A small contrastive audio-text model, trained from scratch.
Model: mfcc input, encoder norm batchnorm, encoder activation leaky_relu, encoder depths [2, 4, 2], encoder widths [96, 112, 144], text encoder width 256, text encoder layers 6, text encoder norm layernorm, text encoder activation quick_gelu.
Training: soap at rate 0.0014, 7800 steps.
Data: 26041 training examples, 76.7 epochs.
Rows from block 2 of the text encoder, named by matrix and row number. Rows with one number belong to one neuron. Each number is 128 + 24 x the weight over its row's rms, rounded and kept within 0 to 255. All counts start at 0. Numbers have three digits each. After the name is the row's rms in percent of the matrix's.
# fc1: MLP up (text_encoder.blocks.2.mlp.fc1.weight, 1024x256), inputs 0-255
# fc2: MLP down (text_encoder.blocks.2.mlp.fc2.weight, 256x1024, transposed), outputs 0-255
fc1.886 129:182158139105118104156135089122097105152150140113113159139120144134195138091122120190131136117136158141152119141115152143129163107192109145126104116142094124129096104155116134104131164153163142135157145142139115143149135101129112109156113100145126129134073096169165178151116096126112168136118136153111144134109108084119117102126188147100121132124127126124106141099096143146159115080140146124143122138107138103099125111108142186108068094131112126086127107115169088103114169112143112139097131118095124097141162100126159152107071110155091157160150132162109113132077127163157141116088128108145109138144151095137145141111147141153122114166126105121127110140133131123135100132125102142130104138171114172110132179130138156116120151172117101114089119143103116090125116106143146
fc1.887 094:131117126125084137153125133141133123152088111112134137101122114184126143111115139129140176123152118115117106127176100123091140112118154117118111157122157162116106131151135124127096122137135116175133138142145121200195119141163140108106164164123116141117143081175103079125151095153144127121095104100189154182137093107112112116114130122138152110118117139118142147102122126139143107106104138104121148129109123164097159179143098181120131132122141116137164108134126119123164104109161104147157157141120110119138119114103106146167129141168134141168125118160169108138081150136191176102178083110104121178152160096133130140126150128156142104143116129139108153153160167139161125120140102138135135097086100157096103168136150117119149125139132101137103130125141099179129109138170134
fc1.888 093:147121144092165152136118129145124106161138122139134143102109144146144123150090145118113078129153119100077130143120144142150133128122075121117099151109156125090138110120135126112117086139130188183154068094096118135080143113176119156178125109145113160119162147155115110095121120137148166090143112121138104147130123118178126113072141144150141149098150146116128108121127089182141119120139123104120135168143091138127118162162114132177082155143108161147126118111153106138137137109109090155131110120132150097114098134115108112145126148122102133145206186119170089120092119128167153140090146097111116175103138118107111094145126109139122140105113168126141113126092097099118092130127124119126138127109156146114119157099120128145129093159119132165124163161130158106153125112177143
fc1.889 101:148120109131121075144125151109128136159090087143184134150117091098111154159147133129113159136162111141107119085113141097121156117112136146167112138126089139151111137121153151107162138151151144140108165132145110141092102135135113143118083173130101114108144076112108117144098149119149117117151111130173150168095137099131127131109141143119162087141178159124131105142104126144131076138127124118151114105163142161166126131157117169148147148122116134101146092110142114159126074105137120093105129163138132124134136103134131113109170115107159135125137124109075166101163110120118108127087127124159145160080152171129149141106099148119118139158150133164174118086154089106125142086140115101187071177118115164118165140133146150157133101154152123150151141127121138123119090115108169
fc1.890 087:116147093111139089140108101128140116172165117123100115102131149102119099079179159126176129144130146151126115121129132148150118118147129122140159123164132174152099133115173156139105143112118102160178105080148150101098117152142133128157119093132132124118107127110122123149099125087089109144136121131167118124103135164125169142138121150135124118138131162147101154150167133123090142132150133118167097069167126152139126125094120164119141091116111119108106191119119137138105112124126166147131114118124110089175170140082117146136113098170121115117104112170155151134130135121143154118121082102157111133130119118085114113137126134097149163101175099166141129119109128147132130161089131109123070124104094106150138132098138113176115087105128128165106137126121171178104083184156134
fc1.891 107:125139131159115129128141107098148139191099125094142113113114140112132113122113079099078098121129095136117096147146125122130183186092121080159100134155148118141125144085115148127146130141117139104124085092163104142111118153147155147109149126141084126152126105187131101160098105152092128107126123156161141180115152115135118129079117151091108145102110101131111156144108170149086114112112106133186127130139114096079134108114099182140133122156120132150110115110082130121137117106137099126102127184171137146082106153156135129111119094130121173154112104108160145098146146137117134087145135127130123113117157152160166122126120120162104146082124113140126115172155146141140146117147135126163128117144131155127110129121149183149073158132121143146116119110176131114165113096142103
fc1.892 095:128146081121134148143118149122105098086127134137121108106134150166114105147121142148122132117117135142136138121120105146085133140145128124148182163099168128128131108132134078140131162116137146141150161147116126118151116151140165092118104082116042173141129096128120127175118117167127141118093111163144114115133141164114169140093116147118099094095150179137113160103127100107130125152149139135124123126077098114121119141115075148157133140107175095080143101140128113129154096127128168139115105103137145074155134159134139092117112137122130164149109106170111119146121137154147154123152154106136113139126185070104075130155092121083128173159108150076138163143107130125125125142110153129131112105120114084139109119075134135135128117114138161179092106120129100130121102146091147
fc1.893 093:148115137063121096112106165124117136143097133143140153099096116097182105137095119107092105091168164107111109143109148150124088111169150104137160125125130110140132082094107103153100129098126129101129089103147119117150088117126155100132097144132121114081116061159092115137121151112104120108142154154117166133126112111188119145093129117162130121130138146119149129150145146116135144216118140139129076081156100081098110117117147136110140133126140140113130146150152119083125132141103163151088169142144129149088099118126115134128139126119113111100160100119109166132133149142120085122138110118107104139154095097163132103089157101093092172134132139125128111161123148124098160133134123131134134127125169163131133167114106144137072118167118082115129164100115132142155125140117143
fc1.894 074:124128128120138142175125126142158119166133086105125095142099074117107151180142149144127118151147113135099131145135112146106124110158156125201137151103106127148078124138131125144094123125122108154144128117125088123087102128143128149127132119129134158111109127118090128149115135144136126080137141143152066125123140147131133129148151162121138095095111138162152121120134117126111110097134150115155140127077120126124100138099134160109135146103105191106111121133148112151065171105144160142103146147115124103146128141081127125124073151159085127094157145125117131145089137162135139135129142133172104145107176097113133155171109105111125125179087147135093087097105136135116149080143095112163123136118120137104103110121162100133145123118148122161096167184172165126120104185122178
fc1.895 086:136117132149127137120139144170117119127108128143142137146115116093126161143119110122124086133152136143100134145162143140110108149104141094138113156175101119107097129106114162113131120148136138124083137121097103160106126146159190161108117128125170144093166107150128126131137090126111106175129133136128132163128153094135086158113100072113140097148143151161157150102120081154107099103148161122127141153072112155115102146114169088164139145148112096159165151082101099140138126118104115125136134106115171126097151103116136076147106122137088110152135081078127168147119127125131106111112163143136150140132155127156129100088120108080108154124101074150132126124160152121118102125107113104134129153107125166109129165118144124104138118181156112058134181172129121119116079122132146
fc1.896 098:088121082099140152094114130140158087142141121141131111101164094099162108106128193139127116143122116109133100161073136085125101147145126123154116112122094143148133121089122130155097144122131132102126151113125108182081162120151122124117125117160183127173109107120125099157130178118126117118105143144118116133137118162080151145165179103123149100114122128114105161139097101122114101155143141145124133152115091108159140138147132153094149139128091112118176089081105115145170126137155137144107183140128111127130130129132080099110120096124149130155126128120160155072135133134157119122136132124145100152140089080147123121118117139096127173088119151134120088136104154134094126142167150161087138146095131128106158132161120135095135120130087113099105153107125071105127109190117148
fc1.897 096:117087139173150112120125142130091130197133128131137114131130120118143106108151147156160161156167127156142113096158139087129137130153136120140116172160111138120089096150160113099129133131140100153101132159135120122075143136130159124127119106103153164137142089119071080180153145178088148113179129085120121130149101155127135095102100200107115120161147131127126127116162159159145075139117118139126116123097106151123131113176147138125174146072162159141161102144141116144148109096129142145102151147142138068114119138085100102134161138121099122109112125091110136101112105170148132146161140148118121160123146077161121135110111126130135118118155111111155155119118146180157115172140136116122108137152129107118116186103096136147145127143106146132170152118141138126126125154117130
fc2.886 136:078110124139165149101121149156136137097099125162130134117111114173094135147112162088127098093124112122126144107141112080097098156094141098186142141126113096143137137114133086190144145094108106133111135094118141168110141153129140104120132146132142118144159155112078118175160086106108115130131133140096112110138168165106106157156082137115096127145135151110106091190139128104108135162120104115115081123110104168123149133147146077109159123141123137169126156152106114146113121166120148162161097127157131151108118136141145130141135133121185142098116140118148176108120158062109109130121118151135141097082128142096115097122125130092153119144115109119111165136136081134162109112146152145150123147121112155089129082189139142140153112114131132182129123136162111141128129122113128
fc2.887 091:121134126145139153122151098122124134114134128149160162141117152111138101175124118122092073106151152120159162094107146133178170153114120157157120099172155097108122095145114160110158100126159157100204120118149121101077132150130105109154113101160117109126088107101136172103123161128111147133135143144096107118167151101170112114156128115120102132128100142131113117179136110115101147139157127132173108156133146116166113109154144112102115131141123133148148131114139126105126117123102139147115081145151118153118140132107090147098089100150134107116145140089134153165144145156109134170107167173165095102141120160138113117120125113098161145100163123143112108107138087113093127118113144092090099187166171093141141104173149119117129120120114180104154144117137146083139106103112140
fc2.888 080:102131124183129091132125114105104164115157127117145135101140108134116102113164120127182179089119119135148106131129098131114097135173133167107132056155109165156121181122129149152119116132171074095112181139138112121139100165108127092123098138135133123116143134102126162159123143138102142147128129161102149126134185112126162119171125110132135096154140131120110129128131130124097140144118147139170124095123129101131119089077128137078147105083162112123122141128115131145136148143131148104154109140142109155126169111132103155085133156129166103134103090146074153140137128127106116119136119147143111121154099096162130176121171120104149108134125118150123099127129137113148151159104101122127132126161094136138072107194129139116129157158109130081137069104116141154093144146108082
fc2.889 101:131108108156138146110151094130156128144120136104093112121140092194121176115098107114153159102139106149151142195140162129095092139092113125129140153121136124137126092148083132145110111120147132150100102061144139117166120138133098155109133103111132126128132124128164107119140119140086149135119147149147147127193076144162132124123110142146097131071078094123103113100142161107107147125132137121113114127114130137142175116107169093101110151136076126142126143114112142131119181129157132147145114082140157146161156138125121152105117113100122153167104141115114121118074152102146100137132126187160110142128133136122164150118132124108128142143143120124106166139105095173143097145152166118089181100157146116128148099130079138105139156150124130086079119155107166142138135130112159
fc2.890 076:172118156099126171110131140152135175075132135111106126108125145173161157150105111118105119126156140120139147134135086112132127138136121129127111128120147065136141145129113102135140124119150122114090119142089110153085121120129149150116102163152114145162155097157116125101117135146147161148116130152100140129124115110107085107115125088151171112124124082122130117117120121114188123103131114134090135193078148095102100098159127119136113159108166122154159099120135131107153113132132097113121167147068114187108172103128136113134122171122149168166116121105098109129147144173106110108136120144126137147158179130141141159142103101125120092119120141140149105114145103120142137094147107119111154188160132151153143150126133155055107139135118117084115094132157082087141140082100125
fc2.891 111:124118116130159151163136163143099182084151137120096148145119101131119130127165191147155148132088135109138154109146111131128134121147170173126191130134140131124138109169133161127071120118134102150136136165093109120119159124124100123143168127094152154091126110077110139109125130151143079132106135108080099124127111168129092119129163126118153119099129159120155130136129077118121100150140124151103116115118149113162144119134179119144151166145142092130162150161174117159119148126134166123110143101111110132159149088082135117102126152133136079110109150182138104102154138142123126133112079158142131148137097094092125133120102104099155118159141137139157099088092159102145129133090119132130145148103099113127143087144104120127126100146128129112137107171136146157096155172113071
fc2.892 088:107137156127129107151143155120083129153132127163095143157130118100125120126084101130126092102174109121155138138113164118114113082107111098161069086136128177103139113132177174165118150139148132101133140100124137150128140150127111152109115135138145114097091157192140092131165116136141123141156115096132137149102130136115142105124115111125137107120117123126128120178157119147162115075115093114130124109104114155161118139093171124122137154133128127188170128099117111106095136116144119139109181165108132170122104139110171138120110164147118077138164123075135128127115128118103147097157109111139128106128123147160127145122102150098099127128182118163137093097115150105147124133168124148118116142113143172061137144158141071146123141133120126074149168148156108123136112173131152
fc2.893 090:125135150160132088079162132112128162085147127148138095136177099154087121108130111106174122162108105104122146162142114124096125127096127114139125101129141152132141154138138167120135134148094087132150117117146152150137157122145130139110134093120139104127128180186100086155166134130132145151136121121156099147105168107134127094164131140113106131144153093110151129090104155128114133096109134101135116123135130154135079107108114149164115169114145132153112104130134108165141122116155089121161138122141146119167099115122135177141123125130133127164108147053112097128131087134176096165143166139130110114107146131104168141121130130181108136146139142112175116101136056096096103125121094094136117125139074131122175108066159124102154096150155149112146118134119152140114103145106143
fc2.894 072:118097166133123134140136116160147121167082142135115182103145189107134098121153109158153145111134141111177152122139151113152139126142132134079117125172134129125156124114148105140149134107133176116071132152161141099137107171107128128121146135108125096142118139136137149085096099143066122160121124129079157117102155099163124134148111055160131100196121135129096094112150128165134151141099133132122113115160113167132135112143118114105133122118142084166140141100110139130198131149102138091131126110112113142148135095176125131171131130076159126137126071147146123121112138159111137115121117141074130122139140130130105112086146161130138149133129122104121163103175144144083115128125121142109084108140102116121148105154091122146092150175089130102137111125126109138140147108095119
fc2.895 079:157117138086109131164145126106150143121130145100169100144112111164115105110114144131126157102089119158142145097114140126144155108132128165140120121136162146156111131152147125160156127115156146093121131150132133106157152135118142126114152157131083141115129167114122119092127153132145191106124108121129115109092131100137139139129146153173141151127112148105130116077165106170161126142140142138155123129115154118131154168097112137090136083091130151113092125111163185144106116112140129101096119168116150127165070121132072149099098111103100125146119162142116097136148120160129125158147090109105122142180090151119121096142139135147146095122131160097068177163087169133105078122109167120151134114112122078109139117163167152197140149100125130150149106110133121141133149130096107
fc2.896 104:197151159152088125169149160117102126115101106115150128125120175101103088103137076144117166135128149126121126148180096136138149105134090128087151111126157106142127146142146111151168129117137155127139106137154116137196106142097142101149109120106107121057145138139131121110120119138115141175139107144139136136119147135179082117127104133116128151081118146123144122126122132151148115081107140113128120119124120155123102188122134132169086117115137112166098133116129141124075157132106139131168131067088152121156143112142161135166111129083137092137101120136133100139144094131101150120128081113131163095086167124138150096151112102135102118195124129129129162132124098138125121067112130095164146108129137142111117083138147089152095118117160122127136110121138165118134155136130146
fc2.897 097:109121138142128136152155158136106122122110132141094107118130140144140156141152116101097105083147130068147116141118111136140143107122121100129145111121174138087161160114113155119151118110127138083158163106114152108162131128138120101120147124147135136163105172078165138104133104108192134139102098167127093100130129162132117186137133076135109143125093147149139128171110140098142149115180120137122143139143119082110146131123116139124102095159129069151116071140134087106106100132111117097119111160151135138134155110116152159165088158140113112125140148173113122150137132149118116131099117126144138097148132111072137119150147130177128131150106117131134088144106129147103156103132124164119127177078113095149151131134189088114115144100168098069087124152087145131117100141105138